config = dict(
    image_size=32,
    method='barlow_twins',
    arch='efficientnet',
    projector_out=1024,
    orthogonalizer='newton_schulz_5',
    adamw_lr_other_params=0.00075,
    lr_schedule='cosine_restarts',
    warmup_steps=190,
)
Rows from block 4 of a small self-supervised image encoder, named by matrix and row number. Rows with one number belong to one channel. Each number is 128 + 32 x the weight over its row's rms, rounded and kept within 0 to 255. All counts start at 0. Numbers have three digits each. After the name is the row's rms in percent of the matrix's.
After each channel's rows are labels from the 100 images, of 14976, where the channel reaches its highest value: "strongest on" is what is common among them; "place" is the part of the image that holds the peak. Only what is clearly more common there than usual is listed. The data: streak pictures of flow and ridge fields. In brackets: how many of the 100, against the usual share in percent.
# convs0: expand pointwise conv (model.blocks.4.convs.0.weight, 336x56x1x1), inputs 28-55
# convs2: project pointwise conv (model.blocks.4.convs.2.weight, 96x336x1x1, transposed), outputs 24-47

convs0.25 079:147161114190140125100132108137134135189140090070140175116090162110152132144097209129
convs2.25 080:131194091116139073125135142102129143114146175109117073096195101121141114
strongest on: pair of whorls (31 vs 10); waves (29 vs 10)
place: bottom left (63 vs 14.1)

convs0.73 059:069145092159121126134155106152147151134088151081162153129109106155169130159073128119
convs2.73 061:172123157138106132103168146088169131140115117159125129096185064179171086
strongest on: saddle (35 vs 10.1)
place: bottom centre (29 vs 9.4)

convs0.32 103:085139100075092151128069108113120089172146073117142086228116144152131116138135144195
convs2.32 098:130106137141082164090124102123192148118109120119131198144094106196136123
strongest on: fine streaks (95 vs 49.8)
place: top right (46 vs 14.1)

convs0.42 155:094112110138122113092096102160099161129106184106143136157155084150126129196142016109
convs2.42 134:111188150177133125158171155103117115069129132131117125164123114144086119
strongest on: source (70 vs 9.6)
place: centre (46 vs 6.2); bottom centre (31 vs 9.4)

convs0.335 094:155140129121100156128118116115137112116068121139103140173164087153125166157091153121
convs2.335 110:143055149095148148083124128099167117112126200124164145047151132111148126
strongest on: fine streaks (85 vs 49.8); source (39 vs 9.6)
place: bottom centre (25 vs 9.4)

convs0.213 071:088099146168165123149161103092115161137173124107127167146170154184092132139111125107
convs2.213 085:121089185144118075141090123112166092194102113129153106092150100163148107
strongest on: source (37 vs 9.6)
place: bottom centre (52 vs 9.4)

convs0.37 123:134149157103165156143117069086143172150156085120079088126194122122093180121050104114
convs2.37 127:163100112117148106101066154153201129130128162073150174142110188153111109
strongest on: source (25 vs 9.6)
place: top centre (38 vs 9.4)

convs0.273 085:106095214121110158151136226132124134133089121127100141106153195095080115147141147134
convs2.273 074:188053107107118105177134170121136141106061139162148097116157100156148158
strongest on: delta (36 vs 10.1)
place: bottom left (35 vs 14.1); bottom right (32 vs 14.1)

convs0.319 090:123123124109095107109202163104126092137092120136179104159174132095100160141048092126
convs2.319 093:134125161090110141156061171148104150148205145060172124110147139088114136
strongest on: whorl (49 vs 9.9); pair of whorls (30 vs 10)
place: centre (30 vs 6.2)

convs0.43 142:153120150122068128119064163138141161136097128159064126078131110118084133134034124136
convs2.43 180:095114099088154191199084089176100131135162152192129161130060145169145128
strongest on: pair of whorls (29 vs 10); waves (29 vs 10)
place: bottom right (52 vs 14.1)

convs0.229 099:132097050102115191080125084196152070126161149078141115127105116065148104089152132120
convs2.229 103:111093191110142127098094147147113135126137134178145114135126117139164160
strongest on: turbulent (26 vs 10); source (25 vs 9.6)
place: bottom left (34 vs 14.1)

convs0.218 118:132110121071099118130105063125166141116133104113084162089136149130082220096070135091
convs2.218 113:197110155102182097096149138129139088139083148131122090138145151083126136
strongest on: source (65 vs 9.6)
place: top centre (60 vs 9.4)

convs0.260 077:167140105123135153105068142091185158138153114112110090095128115093165113186108188096
convs2.260 076:068107120057146123167111044142169133130137126093132110113117145102168195
strongest on: saddle (40 vs 10.1)
place: top centre (25 vs 9.4)

convs0.243 072:115142137177088092081163174120125055088141165152092128095144060179150104150111095102
convs2.243 073:164076118131154171133161115103125146154149090117081153146157175122155123
strongest on: fine streaks (94 vs 49.8); source (28 vs 9.6)
place: bottom centre (27 vs 9.4)

convs0.66 079:134158108116077099146106139088093142166181182097128141167134096113088130093081134172
convs2.66 071:077132163137150097145108031110086014136117117080117157123153138150168058
strongest on: fine streaks (88 vs 49.8); turbulent (26 vs 10)
place: bottom left (41 vs 14.1); bottom right (38 vs 14.1)

convs0.209 116:128150153094045147121133165124132118093130140115135136097152073072120150101066123136
convs2.209 111:164148104124134199117115148114134127109090106093131041117160119098093184
strongest on: source (29 vs 9.6)
place: bottom right (38 vs 14.1); bottom centre (25 vs 9.4)

convs0.94 106:132172136139130132066119090125148109151125170100148182131158123099152164105088170143
convs2.94 099:138070127163107106170178105177180093140118097125171154124156153147162116
strongest on: waves (27 vs 10)
place: centre (25 vs 6.2)

convs0.5 093:145079096136131152168076126098136109115106101118199116080140127179117148081108134156
convs2.5 088:131039168181101149155150126139147119176109102137147103053145121128122083
strongest on: turbulent (27 vs 10)
place: top centre (29 vs 9.4)

convs0.173 089:089137085142072152105124139108098092117078121093122158159118052163123138120139130112
convs2.173 091:115150104144145129148142136165171172114106151093113132139199126109179127
strongest on: source (25 vs 9.6)
place: bottom centre (31 vs 9.4)

convs0.267 139:108069129147098124079162110080154092228152119126116108168146165143149147111139104132
convs2.267 119:168167152150153074100119090102106121172112115092195094219116161113091085
strongest on: waves (47 vs 10); whorl (26 vs 9.9)
place: centre (28 vs 6.2)

convs0.307 128:125201084150066143113094104083155122184119114171062162155117081122123171097075125143
convs2.307 112:170112103165140175077096085061107122107178166093136109158099146123123103
strongest on: waves (44 vs 10); pair of whorls (30 vs 10)
place: top left (48 vs 14.1); middle left (27 vs 9.4)

convs0.170 072:138089113104137154100070110122073113114051134155115160140172138134151161073125102070
convs2.170 066:107128151141162172140127174111133122098157155121111109159136144091122179
strongest on: fine streaks (87 vs 49.8)
place: bottom right (56 vs 14.1)

convs0.145 112:133105072088108105162146122101186135118155078125123157100127182117156148153105171149
convs2.145 110:148098146096097127206080132134124130147148177167121106063185122150174108
strongest on: waves (44 vs 10)
place: middle left (25 vs 9.4)

convs0.223 114:126110141120103116167108127055112159102085139068128150176094064068086144211105116113
convs2.223 106:104135102059139130187111120106130114090071135169089132077125107072147146
strongest on: spiral (27 vs 10.4)
place: centre (34 vs 6.2)

convs0.117 125:122179130112118131143084171131134157131121158153080148127118160111118120033093084156
convs2.117 115:130119096144172060170143138152107141117119153073166095084125152158141117
strongest on: fine streaks (82 vs 49.8); source (27 vs 9.6)
place: top centre (28 vs 9.4)

convs0.177 110:132131074123183126125127121084129185142108160124135089152092181106163191128113140123
convs2.177 107:103109123181171112152135176137124155119113191109098099108111164093110141
strongest on: turbulent (65 vs 10)
place: bottom right (34 vs 14.1)

convs0.14 133:151121081114149083186117147119174117119155162148140168109152115126113109128100080068
convs2.14 120:114134185144141149137159142056133159150151216132125100128121152128205115
strongest on: waves (44 vs 10)
place: bottom right (34 vs 14.1)

convs0.184 133:098110113170088163083154082131146065190110110148082095126126167150134161097191173137
convs2.184 101:204101166133143070106176104146087060113107123121131107129145132111128106
strongest on: loop (26 vs 10)
place: bottom right (35 vs 14.1)

convs0.67 162:086131096112108151132137131154169157102104188114133087145148135070064111141177118114
convs2.67 155:124104101120127105129122112098157235089149146148099160120091107095167168
strongest on: spiral (40 vs 10.4)
place: centre (55 vs 6.2)

convs0.41 137:106172135112110144101134144119138097166056147127116181152141128138160178105109100165
convs2.41 130:156158080093097119136159132131142128194163193136172160132061158124122121
strongest on: fine streaks (87 vs 49.8); turbulent (39 vs 10)
place: bottom right (50 vs 14.1)

convs0.15 063:097125186087126131136119179153090208090157127177131167117141176128123085130100094089
convs2.15 078:108116186129129131130115178110182093113144078120154150132198049119112093
strongest on: delta (35 vs 10.1)
place: bottom right (32 vs 14.1)

convs0.309 123:150132175135121105147075140078109125177139121116081102019149105117154081130151149169
convs2.309 145:149166120133139144144066091146111093182056132046093190169146177142110117
strongest on: loop (38 vs 10); delta (27 vs 10.1)
place: top left (50 vs 14.1); bottom left (32 vs 14.1)

convs0.252 080:146040151146142126148209117194112091150075163151068069090102122121093119097159146105
convs2.252 066:123071133157080108160133137239122137125179095104114127093129147135055050
strongest on: loop (38 vs 10)
place: bottom right (33 vs 14.1); middle right (26 vs 9.4)

convs0.232 109:177105113196180096136136094115146124160048138092181151170106110116196130114121137128
convs2.232 089:161094070082157106077170139148167159135109151144134144071152168133152091
strongest on: waves (86 vs 10)
place: top centre (33 vs 9.4); centre (30 vs 6.2)

convs0.155 089:132102102114182148129079102121140118141132160153078129071102139115121113016066128126
convs2.155 084:132155125161077193093133131160118130103133162133113148139110053112168101
strongest on: fine streaks (82 vs 49.8)
place: bottom left (35 vs 14.1)

convs0.253 056:121072125152153143188130210155100171218135149159085092096153164082139150096139115172
convs2.253 052:153167150122149104125088180118103130171143128040119114092130109125118170
strongest on: loop (35 vs 10)
place: top left (32 vs 14.1)

convs0.93 107:144096169096170143146153166115143114175119149155097137149108124107149134132123120150
convs2.93 078:150160181149167153102153133155103124149105106159164142109122165052096136
strongest on: loop (26 vs 10); source (25 vs 9.6)
place: top centre (33 vs 9.4)

convs0.200 083:144139080099106130146113124088117144120134142194118164139156133095122116164099067156
convs2.200 076:137068094180082139126071119106122095160139108068081129143119135101116143
strongest on: waves (50 vs 10); pair of whorls (35 vs 10)
place: bottom left (43 vs 14.1); middle left (36 vs 9.4)

convs0.21 091:122158087166125151138174096128102142144181133085148129050084107082084113124123133131
convs2.21 084:096068144161169149157095129142079135159151094120166168146171143115137128
strongest on: fine streaks (94 vs 49.8); delta (29 vs 10.1); loop (26 vs 10)
place: bottom right (40 vs 14.1)

convs0.274 110:054121152126080163103148146087086073124130073141166078137195083102096110161138131131
convs2.274 139:102130210092122155111104145140173109161116124151117084089168122144173142
strongest on: spiral (35 vs 10.4)
place: centre (30 vs 6.2); middle left (26 vs 9.4)

convs0.65 076:126100159183059134154150114122083143123122114103151140119059186113117106091167128112
convs2.65 079:134082101179149101129077188192134111105126115151134113127108190138095122
strongest on: source (25 vs 9.6)
place: top left (33 vs 14.1)

convs0.330 074:125133150173094145126108141039110117143099112175093087125094111187147119064119170174
convs2.330 092:118103094090135164115110145166102122171165130166155149144098172116133091
strongest on: spiral (37 vs 10.4)
place: top left (89 vs 14.1)

convs0.36 114:092137172121152120116093088085178113193069119077092145117160090107111157146139147144
convs2.36 118:121101092105107124116099128180103191127129116135149161127104152165151116
strongest on: waves (26 vs 10)
place: centre (28 vs 6.2)

convs0.272 133:029101154134143144142175149163076132146064147105162175114150148153124136113114097163
convs2.272 129:065071146052085165115167091143222083093064140169096083107114063135127122
strongest on: saddle (59 vs 10.1)
place: centre (46 vs 6.2)

convs0.132 079:152153144168112106173122159097114118150112147095112086124122138215198080139146114151
convs2.132 077:137100113139152145117120119113171149149085159118198112109135104119139111
strongest on: source (44 vs 9.6)
place: top centre (53 vs 9.4)

convs0.328 066:118133169163166120104177129144138120084108134083183132130131164130198124139162104162
convs2.328 056:137130112136120116144099148152088130080162121149150056142098093133101119
strongest on: waves (46 vs 10)
place: bottom centre (34 vs 9.4); bottom right (32 vs 14.1)

convs0.80 101:060160168121113108143143070087087147119135135146088127120148101126094145079083130154
convs2.80 105:120131072097170094103101130138090125172149137142144123150147107105165070
strongest on: spiral (26 vs 10.4)
place: top left (77 vs 14.1)

convs0.211 119:136148141111156091137166105165125113149103075125136213090174215104115113186120169147
convs2.211 114:095132109089091127123171115112096112153091143117150146115192131118134143
strongest on: waves (42 vs 10); turbulent (36 vs 10)
place: top left (35 vs 14.1)

convs0.40 056:092133137095139109092104135210051133163202146116069165140122096188167133130123118109
convs2.40 066:097159093098132115101153123198108213130108133141112167182095138110131157
strongest on: source (35 vs 9.6)
place: bottom centre (29 vs 9.4)

convs0.251 089:124092111131127181094125106167112116139151110130158134116123154145180138061142117129
convs2.251 076:079194173143152105098096113105165156113108089118068165081123116136015171
strongest on: saddle (26 vs 10.1); delta (26 vs 10.1)
place: bottom left (51 vs 14.1)

convs0.136 116:034079163102121044089150120145152104140141172064089164131154162111110135122122090117
convs2.136 102:136146144096123155104167098114156086154099103092106154132106144172166168
strongest on: turbulent (27 vs 10)
place: top left (43 vs 14.1)

convs0.265 131:101170153100121096077160192109133141171139104129109150116153129105172141097154174185
convs2.265 147:117117232130102097145148167116114100094080106174150129133144148101153127
strongest on: waves (44 vs 10)
place: bottom centre (27 vs 9.4)

convs0.113 059:089165122098152108038076139102111135152113110110127131093149041122168118103163120052
convs2.113 070:117148133158179153093112091197160178095102173119133062109110201157138135
strongest on: waves (36 vs 10)
place: middle right (29 vs 9.4); bottom centre (26 vs 9.4)

convs0.206 084:130163158082136139127165135152153105136144149110171100128180153118142124107086092087
convs2.206 081:135098094113186077123140104151142096161158131128124147174058102109112135
strongest on: whorl (58 vs 9.9)
place: middle right (35 vs 9.4)

convs0.152 123:057154127168098096099129190078145104183088131128092122151101168179109117081164101140
convs2.152 128:080119132098171126145197111077086137149132148163147155099166163143147064
strongest on: waves (79 vs 10)
place: top centre (31 vs 9.4)

convs0.103 103:070171114113071078150192100079096119119131173107152142136162141117129109145146119184
convs2.103 097:141140093090078155117069050143152180107140109113137170107144084149119137
strongest on: source (25 vs 9.6)
place: top left (41 vs 14.1)

convs0.115 102:138100109136152098155125050125173154109122119132151190151104149103154117055128098182
convs2.115 110:185080214132109138132122128099198101098137134159161141114157100130149126
strongest on: waves (36 vs 10)
place: middle right (28 vs 9.4)

convs0.70 061:074109127123161200160157163145104154105124112177105147081147095162125074152099165134
convs2.70 066:181127116106126160141160108139127153168192108120099112153081158118097088
strongest on: spiral (30 vs 10.4)
place: bottom right (56 vs 14.1)

convs0.6 057:132156094183125186087118075140124154163173115162123142194135140070116181117127081092
convs2.6 061:169105145090093140140072085091140090109071106092161079086134131125133118
strongest on: waves (64 vs 10)
place: middle right (39 vs 9.4); bottom centre (28 vs 9.4)